config.toml
model = "image flow-matching model"
image_size = 32
activation = "silu"
mlp_ratio = 3
layers = 12
positions = "learned"
optimizer = "adamw"
beta1 = 0.9
beta2 = 0.95
grad_clip = 3.0
decay_fraction = 0.4
warmup_steps = 890
Rows from block 3 of a small image flow-matching model, named by matrix and row number. Rows with one number belong to one neuron. Each number is 128 + 24 x the weight over its row's rms, rounded and kept within 0 to 255. All counts start at 0. Numbers have three digits each. After the name is the row's rms in percent of the matrix's.
After each neuron's rows are labels from the 100 images, of 14976 (inputs lightly noised), where the neuron reaches its highest value: "colour at peak" is the nearest of a few named colours to the mean colour under the peak. Only what is clearly more common there than usual is listed. The data: single printed letters, digits and signs in grey, bent and noisy. In brackets: how many of the 100.
# fc1: MLP up (model.blocks.3.mlp.fc1.weight, 768x256), inputs 0-63
# fc2: MLP down (model.blocks.3.mlp.fc2.weight, 256x768, transposed), outputs 0-63

fc1.212 117:123153145113156076126131132114125112101182157133116126115139146116094124095131122152110141153102133130107083111116132125118165124157125144141108130075135111108122116160131166114100118144139158
fc2.212 112:089108089126138074123129116125121152116127159146133185099125129132131116133148122139124118204105124112113136134095132128147118108114124142122127128134121140138109130190120127103117177131161132
colour at peak: white (64)

fc1.540 119:103208113137115083151116132121147072142133142123126148119115128107125112140165151086120134107173132103089124141119140129133117105128120125144114135110147136115146113146107072125153084127127126
fc2.540 128:129125135140112085129136135137127216125127124119143110095126146128131115095179113213146132152157152124130135141141114149128126115092114153118136130122104123184150137097139135155061070130144095
colour at peak: white (60)

fc1.127 134:145126102120131128135128116120114095059166132136133132161109129130114132132169122122122136148133133129137117134077122124155121120102120111140071133122083125110123109127108092125127138121122149
fc2.127 134:073132061123122126167128141115146178123121122131126106108138134124130149163181138176123091059162130135135124128128129130128105103090133139128124122135162130142143132193140135110160064121090133
colour at peak: white (72)

fc1.310 137:117192096125118101124139092124082125150126126128120138145134099136124125152097129130136136124127144119065085120134130125138141122100117103122088122101134132126133120136102166117125139079124146
fc2.310 138:064129067109136109176133130116134123132131157134127067140120129141137131110132136112125132134131105116136119134048120120128106135165122134129133132128109142150132166127130127148086121128165113
colour at peak: black (78)

fc1.327 108:174146125119132174136111156108107108153152121122109121137112107126124121105165113122109138149190142127122139146104137130182108116112107124123111123063101134113103124129142099139126127153124135
fc2.327 112:168132131129171117150128134120160143110123133144142112159138121137132170137162151125116098081137127134136130127128130140136164143083121146127131121116131125147091114203129133126146029135105119
colour at peak: white (75)

fc1.605 062:127149133107156124190166171154116141110142127122143137111100086128160141114139076122112162141135157138129098096146144150137136093118174160098155150123177158143110140145115141118166103126124149
fc2.605 067:141154127149128115143141122085083127124111157145127135132105134104141105149127136134147174140136200124172212120133132073125211144133140105123107100123140114140121126156122105032125131140114112
colour at peak: grey (81)

fc1.303 146:127113156118135149135125134129117063120161146119130096128119140121137124120115112120128110125118124132126109128113120133069120143114102150118145123155098129168136134136149188124135149154125126
fc2.303 139:107152099136060152129132136128116160125126112120138247105115140125127123098166122157145111132114121117108127133140145116122141131150126133133118133123142129134102116137129142100108182121153106
colour at peak: white (72)

fc1.333 178:151086172130141149125139123140167086063172117127130083121131158135126129115140114104129133139152127127158105122086130143111148147095095111105102124153178128116139128130105101148110139129115104
fc2.333 153:048129111143111147123122096128145146128129124129127209092144127116130125159161126144102119102110122119117103136111130117119139125141129124134138130126158152128135132130129132131145090125117135
colour at peak: white (76)

fc1.562 118:136139133137150144122132126142145149217143116144133137129149108108157087078119137115136130132142139124123124137158122107092130137117118134104128133095138111164119142151132110122121118098120111
fc2.562 116:096124156121093105128139110123135121130119137118124116127123131120124092195154142127109120113161124128140132128190135103127113134099109127110121127118136146146145139176141121130105078120066138
colour at peak: white (84)

fc1.78 101:139197115113148142143125108147107202170119144131112181144119120102133162081136106105117113136174130127115091137108144144098140157146138144150140122070144132170131115145121126104134112143121146
fc2.78 109:112124146153066110161131086116135066124142113102149149089140121142145080186142098117153141183225198129131113115127118156119106122111121131131135140127115130099158154123117139103104118142182106
colour at peak: white (66)

fc1.614 102:145092117155100079128120132120150103200127136140117103115131150108127151126097122117153141110140135129102095120183137144171129140092130114150115146138147133122121124134110090120107099126126113
fc2.614 112:156146131160224069091118095148122162130115143134118132161141128131132091129144159109133116126126154153149062170135133124121144122132145121148147120134125128187125129102143133133152113126110127
colour at peak: grey (59)

fc1.8 110:124138139130140128110136100101122000105126148125138131142131138128126110168107140142143159112120132139154140138157129093099093113145191140149128128191154151153108145135128144143142127114155162
fc2.8 127:129122093150146135142125144120124240126122139120144139141110139135141143066120143154149129054112109124084129128155122138128115115147141118134120124133134150158138105171128134077122115140105102
colour at peak: white (70)

fc1.376 127:102152120133128099133128124127149091108127122127132114104122153134112126148107113124156132122132146117141124116159125116112130124102130141143073112197149111084136137098133136120145114093125118
fc2.376 134:105119079112101053152154140124126184125140132122135136106100129121125142187108136147143119096142110137162122120105128119140106121163133148118129128126128128144134144099134133137140095126086104
colour at peak: white (68)

fc1.761 097:152129113115068090137135120152119136159128109107112165120141119117109100084082121131102146111108129137090147146155149162148094110111147123124101156116151129127096113150123100119108075118122121
fc2.761 104:113133125124239090167125130121167142124138164145139098116159129115115079147125150091113186147123112099135106124107127131135102131109120126136126121134117124115151108162155127144097053124109124
colour at peak: white (61)

fc1.153 135:153073117099137128147125134107089122131172128118128106146151161130104129139140136137115113131148124130124126119109125139177117115103127125112059133124062124128128124125144099119135143124142146
fc2.153 118:120123072125136127159135153149135129130122135125141203116115132123132156145178120153119113074118133136134123118138129125131114133123123130133128118118149117094119104140138134158122112137194121
colour at peak: white (71)

fc1.126 098:111117131119106128109125124139119093145141114141116131123139120123106106146121138127132137127069139147143142113181148115159134107111144127161107132208135143084144128145127115138126118094116113
fc2.126 100:086126092139205132118124077157092170122134150152154119132127137135123120139125155180105144119097149142123116099147130119121147140170111141155128131126115128172142145112141115090104098119156082
colour at peak: white (80)

fc1.275 059:136155129124112121142140182109036121111132126131108134119151104132100114096138126113149132129127153148129117121135171107121153115129142096124118105136139138137141135153151118081150131114109162
fc2.275 061:129086131132137144186140155121160123128129122115133116124167102100138110141123077141128136141153107142162143136129108186127183125140105134117132159132113104139092108193132140098126123108127083
colour at peak: grey (86)

fc1.478 055:146115117113152147084114144105121130138158161131133100112149130079154165153138216155128114196122098114116147143114058134121065090135139153119141134129103106160126146160095098093123123127120114
fc2.478 048:119113124146131115195137120106132131131121103138104133132135125100135144121136193137124083136140093130138116158130156118140115144131132123127145107137121220143136107134115125112126123137133116
colour at peak: grey (89)

fc1.688 107:122144123125112094114130119127139145139136126142150170121142100131126116136084132100156130122105138138115129128133132129121121123101125143132091106107109106125094140140141134124120085091125133
fc2.688 107:147117104135176096152130105125136112125117183161132102158111135135113086117107168131147141107133127132151096123072123142119134112104105116117130146135129114163140108152141126118105043129095107
colour at peak: white (66)

fc1.387 134:119168122122133177098126137116116172198124118128122114118122078138126132115071130124128136125135115136091112134157144135062131146109135138099150127134132131122114135142130203145119138136125123
fc2.387 140:156150137126149130137119111110138019139121111120132163138134126142128125094101099106148120147105110115124157122068136131132112109137119139128132119132116134116145129128125116147096154135195115
colour at peak: black (95)

fc1.756 059:118147152162134159085117140155147132119113144104090090117108137131131168167134128155117098121156169156124174186123088103105111106126113160084125160114118150164139127111148106110098154106119176
fc2.756 057:117092127160121148158128132148138120121132146183133113144153109111142127112130195121175086145175100167112101152131157163129153106140128121145153150127089154119128136182137106126125129127137133
colour at peak: grey (85)

fc1.593 095:105104138145107135134139119087132153085159122138114137122134156111119103042175144135112112134156126088150105155092140065064166149074134140063133134144127121119100121133119121121124157136120142
fc2.593 094:134119148130095144108140133126121092131103102120123166094164133101133145217101108156133166142148124113122166138131122155124147138175127130124119130106133103095131158171118128160090172132174120
colour at peak: grey (85)

fc1.682 121:115139133125134121108119114138116146074154137145110128131133113118134126105202138142143122122109126131108138123066123116096131122068105114107132134054124132162136137143126110127139123151119143
fc2.682 141:081132165117056103108128164113126097131124159119130117065132134106134100141150101127139103122196112139127129128115123119129115114176124123126125126126100127081144121166150130110074130137080130
colour at peak: grey (75)

fc1.48 100:116162138129102101094129151163123144063129119126123150168115103135126130144144136105150105164137115128171143143105111131148132113133121101105151117191123120076155129141124124137144093130128084
fc2.48 105:117150114146117082090136125137123135127130137087160145105119120111127112080119137159133128178202128117126136129148133105137133115117134126126146135139107101114125114057144135124036097125157151
colour at peak: grey (93)

fc1.558 066:144130131107168124153140173110092120114145092097138104152174122142114142106120132108104104138119069094127075144134107110128188090123146150086131105130128103171190133150104127113099143103117140
fc2.558 062:124088130148127107175142152134132134132108135151181114126164116089152124147127116103098171142181157162122115136124119106135174143139132110118122124136133158147131133206138126136127147107123128
colour at peak: grey (98)

fc1.175 073:129165131131127065156153110127098179115151139129121139151166114105142125065148148129127109191163154106113184128095131163158164109134088132115127114158146104101153116137113091110091124132122092
fc2.175 075:137172127130113081101133169111096116129094096137079141119137140136150141148132149141136157157099213133200149094133126111126154160123137115144112113128162144135116156124138121110129116124139132
colour at peak: grey (91)

fc1.259 136:126181111136126126126126120113135150101119122122116097114109123128114135080095131133127138140140129124093096131140140132063132128094091133111126124093116134107113118129124245133130125159134078
fc2.259 140:190130109118110108118121138122121070137123135114129195076129132132115118106133085124134126188117116130128151141076124105126113113122135130126132127129123128118162142121141132124081217132167128
colour at peak: black (92)

fc1.255 131:138193120116131125124128141124145076161121125131138129116123128123109113168145154110120116118127115119086028132136132149104106135146135119148123138035147126160115108136135149130137100119127135
fc2.255 145:130126125132071142122135092135122156126118100112153152141121131123128118059193110168147122112122141137147103123115117131125130121093133125116130130134144123161146112123129133083138138124197094
colour at peak: white (73)

fc1.337 177:124113117122153140134125109113131126181178128123132101096126106139132148084135129158137141135146141121142142122112119125116134109079122132116098126092083125142135118117131101126113117152120104
fc2.337 167:221125145105123103140135130130135112128118133131137120118126132121123136186168136139118114089113112133148137126133131129136131129096131130128125118133140129154146136158124132142126054136101140
colour at peak: white (93)

fc1.301 072:164153153127058134191094115149156130100105177165128141118130146112147106061152154124085153122180158129136112146091113133133146122144137117059137142113146191128105143139096144146147093156129136
fc2.301 068:120147127144125123165138124154097133119078099180156139140152144106116133149124093125106121145116136136185169129135119165131140137144167111115127127119106169140117159080128078039124079128137110
colour at peak: grey (82)

fc1.30 093:117176119137133129168125183098121134171122130150130147140155132155113117214091141140157120137175121092132125138140112128107124154146100106161124165095154119129114126161094142110116150095114145
fc2.30 095:132094127132119150188130094151106110112119118200147143166111110137125113078123140087110090133145145113151138138123126122113084073045129155142121137129140081077106152166139123169127136148150128
colour at peak: grey (88)

fc1.94 127:130129120125124153118136135112110113128108124107115120121124146128107156109094122171133144135150115140093111118137139137142124118111146109138147122145125125080130120152144089137129101174138103
fc2.94 132:217123124151190108138130100133132129119118122143134132170132135164118113106147155142133109096137141119140109122117130128120137142170134124124127138122124128134115136129121138135116051136134125
colour at peak: grey (57)

fc1.18 065:151089131096112171155102125080162097136140136157113129128145151125105154139140144076126111139137150086120135150146084147126120186156136108165113101112109114145151127106118142125089149127140140
fc2.18 058:123104127155135139136135098089124133136137121136135128123155161154117116129136144126110081097165078107109105139127131144129117164130119130101143130126127188134133087095146156142143109129120162
colour at peak: grey (80)

fc1.267 093:123077124139090148166132126129123111142123132137124093137154159127133131149125071152151113117140114144123115126138129110085119125117148169170126121138103102126100128077117149086096133150159146
fc2.267 089:143070125124133169086121133170135143115117211157129096142107123148110173104132130075122138118136123138121206153129112175130146135170123148141124110117124127136169134120143118105153148141073164
colour at peak: grey (48)

fc1.715 114:133139140145126122121138115121169138101148120139120121110143125141124096152112132100136144147140143115136132127133133125108125154086124106123118115142165126109148139101125119141138113100114129
fc2.715 115:078128120157124098144129140157128091123138116132134194141141124125127127114124138135133089112161150123118144107100141115128125134186136126127136112116123134110154134168147150134051043125134122
colour at peak: white (75)

fc1.108 145:133095105138106137130127104110133186047163115113135140104122110132132137149155133130130122140165127122166139136072132141160122141112170137148065141138125136113111111104124089135133129122124122
fc2.108 137:168101037147132115156121150147125037132129128099132157139140118127135133138101129125153136073141143106125139143094127148131105140102123124121125136131123117104133122156112133131136137122178157
colour at peak: white (68)

fc1.523 134:116168149122128166134131109152128138202148120130139143156123125143119136128054125116146120130144130143125135132191141131096143115118136124121117118178118131091128128140137167130126123078126151
fc2.523 138:043135105119136082146130090108130160134121114160133133119104126129122133201100110105132114089138130114165137145146133131126099140110119148108119123126133143155122126130119116119105089130096124
colour at peak: white (64)

fc1.171 149:130131175122147118129130109141147072026159139121117109141128155131128112121138131112140141145128126127185108138134124142102167143105147116136093118124152130136134139129114076153122114087120131
fc2.171 143:024127065135103082130126129127124191127129147114129213107108123135124116139131139155138136146152130131101132102164128136128134115177146117143131115133136118131148143185137134105111142127148140
colour at peak: grey (39)

fc1.308 136:124063105124140122127125136128145161135156131116124135102132139128134122111112124139145116129173144115140139134131136126168134145107148134132072131147115137157131127142125139128129130066123105
fc2.308 128:111137048130100126139124117135122121133148137155129133111111137115120139193092121117146150105127119128135143131196121134127129131106120139124134147134165117107111147160123116142119147129159168
colour at peak: white (64)

fc1.68 094:125127121119106056158117160109132082100149121132116127089114123094150121050145115121119141146165108122151144113137135157173093134155097154128124134197162154125110119121131095138102124096130107
fc2.68 099:120163112115176084137114203084114177135118097128120174116108134092116180173126125167141151118071153120141132160151142100129146129064114133140137124127129135137075101186142118088125087129138091
colour at peak: white (72)

fc1.120 106:110080118133110173072113109116108138119125143141132124111138109133105111124127158121129117127129142127153112101175137119130160117113142127171116125235136132155117128110123096125105097101115111
fc2.120 101:064090080126158159138140078168127142134129124143152121121107144116144120152114161138142114104163145130116116114204125120122138125166119146156125131124143120149183145065127136118137108132148139
colour at peak: grey (48)

fc1.292 065:129123154170181107132139090108112113120134153121097108139136163101137117094121166178131147172146136136128079061127102133108204126127115106138120165145197153125135119118091094106181096133143121
fc2.292 057:134115136126108107113124120162103145133113166072134138119128109195149160153121099145142128134084115111115136165122100142120159125147126156119125155141119140146163153130131130156132138112133099
colour at peak: grey (76)

fc1.305 124:142129099141144103141118141143133069163125133119126146130128124115113137165102122133119132121120128135106113129141132138171121122113103125155071150055128144101132127139132155112105139100127126
fc2.305 142:126110080118202101144131121116107206127132156173130076168132133138121128084151151140136114124103127139110114125091125108121141123091138122124122140131115160174097120172130133117183106120106125
colour at peak: white (62)

fc1.334 066:097126166116104123182113103135136139136152161138142154124154169163104099130157133128141102135137116099136074124145143152124136159126178114143118126136145160070120110135137153138117111139130158
fc2.334 065:132127126105138121114132114119091133128127145079108140127112150116140133135129101138084133129136168107150138090126114090138205146124128118134109110119177083068183123094145144153141118138108124
colour at peak: grey (80)

fc1.222 057:144123105140106137103096106161145126108137142137137117163123153105134142088119151166097117133149137140146136101122132145120128113145096112076137143115122109173140135107149135087177123121114149
fc2.222 058:108082130126127118115146130163146139114143088190149130103133122098132142137133100099143102116119103140120134113132117205117102152100099138153146104117122182141097133124125147029132135128113191
colour at peak: grey (79)

fc1.35 142:132129098125131121144131116136124153109142120132123143113128112124134135109102123127128125130138130129108137137112129139063142149091118127127129144097126138136122134137132247133121151132123120
fc2.35 155:105142077120123112151128168091138071126130142129114154093115129136118133136097094096124132158129113131155157096070124114129116114142129128132127119125148129109133137159115138130161204124098130
colour at peak: black (86)

fc1.332 096:134105129119090183124123119134093129168116146139132138139128107121142112068110130156134126108139121137112127141150120100133095115098170126154144121134115132145139143108115134108167082129128111
fc2.332 100:133114126145152173095132077117132135132135153138152141100171121148130106173118143145104129105175126117138164158131118172129109133185127116127149141133112137158187116022134136158109157128135134
colour at peak: grey (98)

fc1.90 142:136117123089133112134132099104102139128171120106117141162131132126127142066127146115132124130105111143166119126092142134135111111109143116135093131145079146112143123149119099154139112112147171
fc2.90 136:047130099133098121136129134128132132124121143118139168110130124123122112198136128164127120089108146134144123121134137134129116158096130135129128130117153126101137114116144143114113073122143132
colour at peak: white (77)

fc1.137 107:133150117145110145119117092114109117169154120144130149160107102089148093175176137109112140111110124111153123126104129117116134143148142112163143119161129119110119121155112103130155108160133146
fc2.137 106:130134159157108119155145095132107124126133116123133142153109124136125097090173109147107119093127141137121099098120125159123135145061128124117117125130178126127193132096144131069178079148100112
colour at peak: white (61)

fc1.139 126:120095114134081160114124156141136191134117126133132155101133119124142124065120131123136126132178114130096094138092135131073133149144124146112172110103094112159142122102148122123133117164119102
fc2.139 135:138122131132161166130129082108151063130122105112125093100122136127136081174126102093128117088180119139115099107156118124125135123060121142130133114125132104117179142152135136145140137123118168
colour at peak: white (61)

fc1.438 062:140121131107132126129137193095169101140108124069106133159145159058148061072123150118100154153162110118138143153135138105133165110128083149073138164119110116124113164113155148160119150115126132
fc2.438 059:138094131142137136121140117125136129138126128131164135122103146074148168155125138157140255107105098167180133137129128123140192116104149126152143130128143195101116099136130170155130132104134142
colour at peak: grey (73)

fc1.355 112:119092127146153130143115179116134095086126137124127144139140108116134123107144110134145128138077131109175132144114107116057107146079136135125138120228133140138117134117139170135089160121123129
fc2.355 130:132148123138051121117111200089119142129140148135127182091131125112126174151083096139134169101092098121128129127171121118134115146161132132119130119122163129080128135185139120129128157135117119
colour at peak: grey (79)